Weights of a small multi-label audio tagger: activation quick_gelu, layers 8.
Rows from block 4 of a small multi-label audio tagger, named by matrix and row number. Rows with one number belong to one neuron. Each number is 128 + 24 x the weight over its row's rms, rounded and kept within 0 to 255. All counts start at 0.
After each neuron's rows are labels from the 100 clips, of 14976, where the neuron reaches its highest value: "peak on" is the class under the peak. Only what is clearly more common there than usual is listed. The data: telephone keypad tones over noise or synthetic speech. In brackets: how many of the 100, against the usual share in percent.
# fc1: MLP up (model.blocks.4.mlp.fc1.weight, 2304x384), inputs 0-63
# fc2: MLP down (model.blocks.4.mlp.fc2.weight, 384x2304, transposed), outputs 0-63

fc1.173 [104  73 130 153 159 172  94 123 113 143 113 132 137 149 116 151 118 120 127 126 165 152 156 150 132 110 135 146 100 134 126 140 116 126  65  99 154 123 133 134 139 102  95  83 122 129 150 125 146 140 136 130 120 116 130  91  72 125 133 157  97 106 106 158]
fc2.173 [145 140 112 116 126  87 103 109 107 106 130 101 133 132 127  71 166 148  65 149 134 146 142  93  93 114 117 115 120 124 128 139  71  99 128 147  29 111 137 112 101 133 147 108 129 128 166 128 126 134 118 149 117 132 138 124 166  83 113 135 168  88 122 126]
peak on: key "2" (64 vs 1.7)

fc1.99 [148 113 109 121 124  95 163 142  93 143 128 169 111  90 147 185  68 130  92 129 119 120 122 156 134  84 147 148 113 147 132 148 139 109 136 141 133 147 137 123  91 146 110 147 112 113 118 149 129 140  80 103 133 155 120 103  78 140 128 130 129 123 140 106]
fc2.99 [117 137 118 135 138 100 134 115 108 152 132 110 132 136 153  49 171 101 115 146 130 149 120  93 128 102  98 122 101 134 140 112 113 135 119 127  25 101 117  98 109 127 153  99 116 116 121 115 151 116 162 110 104 136 126 117 147  85 110 162 167 101  88 128]
peak on: key "5" (46 vs 1.7)

fc1.237 [102  57 122  89 119 162 162 134  85 131 137 145  94 139 107 154 131 104 143  91  98 127 129 144 108  58 125 159 119 134 121 143 141 126 103 173 151  89 168 121 132  98 105 119  75 170  95  97 109 130 127 126 162 133 125 100  93 154 154 140 118  93 131 189]
fc2.237 [114 155 111 181 165 144 119 144 117 120 114 137 117 103 125 121 113  79 152 156 115 140 114  92 124 129  92 137 108 118 151  79 147 147 133 107  74 150 121 100 115 163 119 119 100 127  85 101 166 115 153  92 117 150 116 134 145  61 140 130 153 142 138 108]
peak on: key "A" (27 vs 1.7)

fc1.211 [152 136 110 155 135 120 147 152 116 153 130 120 161 165 146 105 170 150 141 115 116 132 107 137  95 147  91 122 117 118 149 120 141 129 131 136 129 110 135 130 137 122 104 165 112 122 139 116 121 128  90 128  97 105 142 153  94 129  91 156 127 114 145  85]
fc2.211 [156 121 150 155 125 125 105 131 153 121 111 127 143 144 147 131 146 168  81 128 155 126 166  94 123 124  93  96 145 106 132 100  89  94 160 139 150 134 166 151 144 131 118 138 140 161 162 140 153 129  96 148 130 150 146 120  81 117 109 149 134 130 163 147]
peak on: key "7" (92 vs 1.7)

fc1.616 [110 134 101 104 162 148 100 107  84 146 150 157  85 136 103 138 136 115 123 154 147 115  98 136 162 124 113 117 113 138 149 112 112 146  92 137 141  90 130 130 124 107 123 122 170 158 118 127 135 106 107 157 128 138 108  79  72 120 101 142 127 106 111 142]
fc2.616 [ 97 100 117 136 157 114 117 107 148 133 163  80 158 163 151  89 122 131 118 108 143 117 128  98 125 117 101 175  77  72  90 135 113 147 142 107  69 191 140 112 154 130 124 136 129 162 121 135  88 142 161 123 140 159 184 150 149  73 132  97 126 118 103 149]
peak on: key "5" (63 vs 1.7)

fc1.436 [161 105 148 174 156 139 152 125 117 170 151 166 111 129 149  99  40  99 122 112 112 134  98  93 103 150 178  80 104 179  73 148 125 136 107 163 145 175 128 100 142 112 128 146 151 130 140 105 172 127 157 119  84 131 128 127 120 125  87  91 141  98 166 137]
fc2.436 [168 106 126 127 100 122 106 115 101 107 123 137 103 130 127 110 119 141 140 123 131 152 150 106  83 105 124 115 135 149 126 122 124 110  92 169  93 125 130 148  83 140 122  92 117 123 137  87 132 144  85  89 130 133 124 150 163 124 127 157 130 108 165  84]
peak on: key "9" (79 vs 1.7)

fc1.671 [105 123 121 127 114 109 121 164 138 134 118 121 125 165  85 107 137 123 122 112 117 118 132 130  84 133 102 127 125 125 102 132 174 144 122 171 137 150  99 131 151 125  61 105 125 154 105 120 113 111 120 138  89 152 153  97  91 151 186  98  61 126  75 145]
fc2.671 [133 157 156 133 107 135 112  93 138 130 117 117 121 105  95  95 166 215 168 135 106 127 191 139 150 156 142 149 114 131  86 154 157 101 148 107 163 146 162 119 150 167 134 111 142 128 155 138 108 147 131 152  94 136 122 172  86 118 117 166 134 107 107 130]
peak on: key "2" (48 vs 1.7)

fc1.153 [ 85  67 112 142 122 135 117 125 134 149 122 138 100 120 123 169 139 128 108 161 132 129 137 145 110 130  90 144 110 114 120 137 123 119 132 107 163 153 123 175 175 115 125  87 137 153 128  92  89 121 129 127  87 141 124 139 141 163 154 158  92 121  99 137]
fc2.153 [117 139 112 170 158 137 153 135 169 152 139 133 138 151 117 129 118  93 180 147 165 124 115 122 128 145 136 127 116 128 114 130 164 159 103 110 178 142 130 124 189 165 119 104 135 166  89 175 126 129 135 133 113 150 151 120 126 146 131 137 122 141 129 180]
peak on: key "1" (92 vs 1.7)

fc1.632 [106 110 150 133 118 155 164 154 118 118 102 139 100 134  80 164  70 118 147 147 139 130 131 151  88 142 187 126 165 105 138 143 133 136  92 159 134 116 127 122 133 118  90 136  80 115 139 139 140 149 163 130 145  96 127 103  95 129  89  93 105 111 139 164]
fc2.632 [ 83 154 113 132  84 125 123 103 106  74 102 122  84 116 163 138 119 114  79 118  91 154 111 137 108 133 143 125 143 150 103 110  84 146 118 150  81 136  95  90 104 131 111 103  97 108 113 105 141 130 126 103 109 104 106 149 142  86 113 118 129 137 160  99]
peak on: key "9" (55 vs 1.7)

fc1.313 [127 134 160 149 169 151 112 123  97  84 120 155  89 130 166 102 126  94 136 142 109 138 111 110 116 110  93 133 120 118 151 167  99 170 146 144 137 107  93 124 129 110 120 127 155  99 158 124 107 107 133 152 140 102 100 116  64 122 156 158  68 106 124 171]
fc2.313 [125 136  94 121 139 134 155 134 143 124  98 138 102 162  98  86  93 125 111 185 107 151 138 141 152 136 108 172 123 145 104 108 103 124 101 136 177 104  88  82 147 124 149 100 134  87  72 114 163 118 116 114  98 155 122 143  78  81 124 142 144 113 173  90]
peak on: key "A" (47 vs 1.7)

fc1.372 [144 143 113  99 122 113 127 113 122 146 155 155 142 117 128 145 114 156 113 109 119 137 106 108 143 149 145 169 182 129  99 122 115 131 133 161 118 117 136 110 125 141 105 150 129 115 129 121 128 110 138 137 120 159 137 145 130 135 136  87 141 139 128 128]
fc2.372 [ 83 104 133  91 137 153  79 122 141 133 110 141 114 124 145  82 140 131 153 138 144 182 153 110  98 134 182 171 117 116 174 132 145 120 135 116 131  82 147 128 146 156 172 140 134 128 145 125 135 148 136 132 138 127 151 174 106 127 149 151 199 140 123 130]
peak on: key "9" (86 vs 1.7)

fc1.609 [155 154 155 173 119 125 134 133 126 157 117 133 119 123 171  83 128  99 138 118 124 137 105 134  93 145  84 111  91  91 128 141 154 133 127 132 132 125 118 140 147 118 150 117 130 167 108 129  37 139 161 127 121  96 153 173 112 120  87 160 111  89 138 135]
fc2.609 [141 111 148 177 121 131 101 106 142 114 107 130 113 113 110 130 139 133  83 130 122 117 148 104  98 123 124 133 151 122 144  86  93  48 148 161 137 151 135 130 129 123 108 149 148 140 140 146 121 136 102 144 103 112 145 114  77 116  97 121 129 152 178 142]
peak on: key "7" (32 vs 1.7)

fc1.526 [ 84 117 129 102 115 130 141 139 126 138 102 153 101 157 134 107 156 111 111 131 120 115 168  96  63 139 132 170 113 106 111 152 135 134 108 175 139 109 122  91 142 117 128 129 145 147 144 130 141 126 125 124 100 169 106 129 186 164 189 118 101 111 137 110]
fc2.526 [139 114  91 124 114  98  56  86 132 104 115 113 152  82 127 126 146 169 127 151 124 106 161 146 127 115 121 117 151 158 124 160 117 103  95 101 135 164 145 114 142 134 137 110 116 132 131 108 113 117 123 124 141  98 133 115 145 100 141 160 114 116 130 106]
peak on: key "2" (55 vs 1.7)

fc1.575 [142 126 126  89 140 117 138 124 140 111  98 118 151 139 112 157 147 132 147 127 132 132 108 181 152 155 152 129 159  52 137 131 132 142 145 101 134 113 136 150 145 123 145 132 108 118 135 131  71 131 115 117 143 135 121 160  97 141 186 137 136 129 131 131]
fc2.575 [109  89 147 134  89 143 135 141 147 128 119 142  98  94 103 149  96 115 141 150 123 120 117 134 117 150 121  92 168 165 116 120 133 123 126 158 157 154 120 161 146 131 109 161 140 144 122 137 116 141 121 152 105 115 116 116 117 156 150 128 124 160 142 134]
peak on: key "1" (50 vs 1.7)

fc1.761 [ 66 130 165 154 118 137 108 122 169 136 150 165  93 100 131 170 106  84 182 147 169 122 111 193 139 115 143 109 125 118 139 130 149 176 108 170 132 133 130 140 140  99 134 102 105 149 150 135 128 114 128 135 148 156  75 119 126 178 129 133 104  94  97 162]
fc2.761 [134 137 105 108  98 117 130  97  87 111 131 103 133 113 135 112 163 124 113 120  96 109 130 111 152 128 132 156 110 102 108 114 110 118  98 110 119 102 103 108 105 123 157 110  98  85  89  72 144 100 123  93 113 118 103 133 114  94 112 126 128 130 111  73]
peak on: key "1" (32 vs 1.7)

fc1.534 [ 99 141 152 124 111 126 138 124 106 145 140  91 155 122 141  80 172 163 116 151 106 138 109 151 181 127 109 148 129 142 112 163 135 142 153 104 140 166 132 129 102 120 117 153 142 135 100 132  63 113 126  91 116 154 139  86 156 146  53 104 117 107  76  84]
fc2.534 [141 109 132 118 113 113 121 123 141 117 184 124  96 119  90 119 118 137 161 152 166  95 120 137 144 110 113 127 143 102 102 126 162 137 163  93 174 161 119 144 122 155 112 119 145 120 109 120 130 140 149 123 112 122 140 103 109 135 115 119 146 128  93 114]
peak on: key "B" (86 vs 1.7)

fc1.114 [123 100 136 145 147  94  99 101 101 176 114 143 166 102 124 171 104 117 140 147 140 154 131 114 112 138 139 127 107 142 112 130 158 123  88 132 166 152 166 100 123 117  91  97  93  87 116 105 130 157 109  98 123 136 132 114 108 144 125 121 133 105 122 126]
fc2.114 [140 134 129 114 156 100  80 109 116 135 119  91 145 125 143  66 197 151  86 115 134 157 150  98 127 104 117 112 135 119 131 105 100  95 144 145  61 109 162 110 120 143 143 124 123 139 174 150 111 128 122 138 128 126 114 153 135 113 129 155 165 126 120 138]
peak on: key "1" (29 vs 1.7)

fc1.738 [113  64 109 114 131 128 139 130 111 135 141 148 127  93 153  71 130 155 116 139 135 122 124 107 150 139 133 131 126 149  99 122 170 127 118 136 146 164 135 114 138 111  99 101 131  88 127  77  76 138  95 150  84 159  96 121  90 132 117 102 157 126 150 154]
fc2.738 [129 111  85  93 107 176 170 140 109 146 146 138  93 178 120 118 120 146 138 144  72 165 127 154 150 136 150 122 132 157 101  90 142 114 171 137 117 170 124 145 112 150 112 129 107 125 131 145 151 124 157 149  84 166 104 117 125  87 141 128 134 122 116 134]
peak on: key "*" (27 vs 1.7)

fc1.262 [122 138 113 142 127 130 123  94 130 131 141 129 161 107 127 135 144 145 129 166 146  96 127 165 167 129 155  79 121 155 126 143 132 131 137 104 160  76 127 214 138 114 162 110 127 105 110 120 189 131 117 110 163 126 135 108 130 150  83 102 124 152 124 109]
fc2.262 [170 120 122 147 103 132 105 108 122 115  95 126 119  80 153 129 114 134 100 193 126 161 172 125 134 126  84  62 159 153 132 118  99 107 107 184 133 154 131 188 132 116 130 117 118 134 132 138 119 125  74 127 117 114 108 146  84 125 109 155 123 148 179 138]
peak on: key "5" (75 vs 1.7)

fc1.94 [139 109 136 177 120 124 120 100 138 152 181 109 173 125 103 138 115 148 114 153 125 135 107 119 152 165  95  93 161  92 118 143 110 117 117 121 138 150 134 187 117 116 117 156 138 145 139 146 126 119 116 147 118 108 128  55 109 151  75 119 106 102  78 108]
fc2.94 [128 164 144 136 124 110 147 140 140 144 139 107 153 139 126 119 122 142 174 135 126 120 134 108 156 151 113 121 137 119 108 142 179 133 174 112 162 168 126 136  89 164 126 147 153 103 129  94 134 123 125 106 122 148 109 111 148 138 120 119 101 109 100  96]
peak on: key "B" (97 vs 1.7)

fc1.150 [139  95 139 161 160 113 116 115 159 139  96 150 126 122  98 146  91 149 168  74 119 120 156 104 154 128 124 118 138 155 137 126 135 174 116 115 151 160 122 125 134 100  94 114 100 138 128 141 132 107 134 159 137 139 143 110 132 145 100 138  78  99 137 116]
fc2.150 [111 103 117  97  96 112  93  91 127  98 121 108 127  96 107 112 131 154  85 161 114 130 150 136 123 115 187 162 154 111 145 117  84  99 120 127  69 140 113 158 135 117 138 104 142 134 162 140 113 131 118 134 132  94 123 118 109  78 131 147 159 115 106 135]
peak on: key "D" (96 vs 1.6)

fc1.541 [115 131 166 143 170 132 105  76 116 161 115 171 115 148 129 128 103 110 155 138 114 123 126 110 157 142 102  85 114 152 130 131 171 151  94 128 124 169 154 133 147 103 109  89  90 125 120 113 133 127 123 160 132 153 101 118 173 162  94 130  95  92  65 168]
fc2.541 [130  94 157 115 117 140 147 140 159 132 125 109 149 129 131 111 133 141  96 142 122 120 130 143 108 108 126 174 152 161 141 136 105 113 165 115 117 140 154 131 120 158 128 157 141 139 153 142 139 161 127 151 121 114 142 132  89 121 114 109 162 127 135 130]
peak on: key "D" (78 vs 1.6)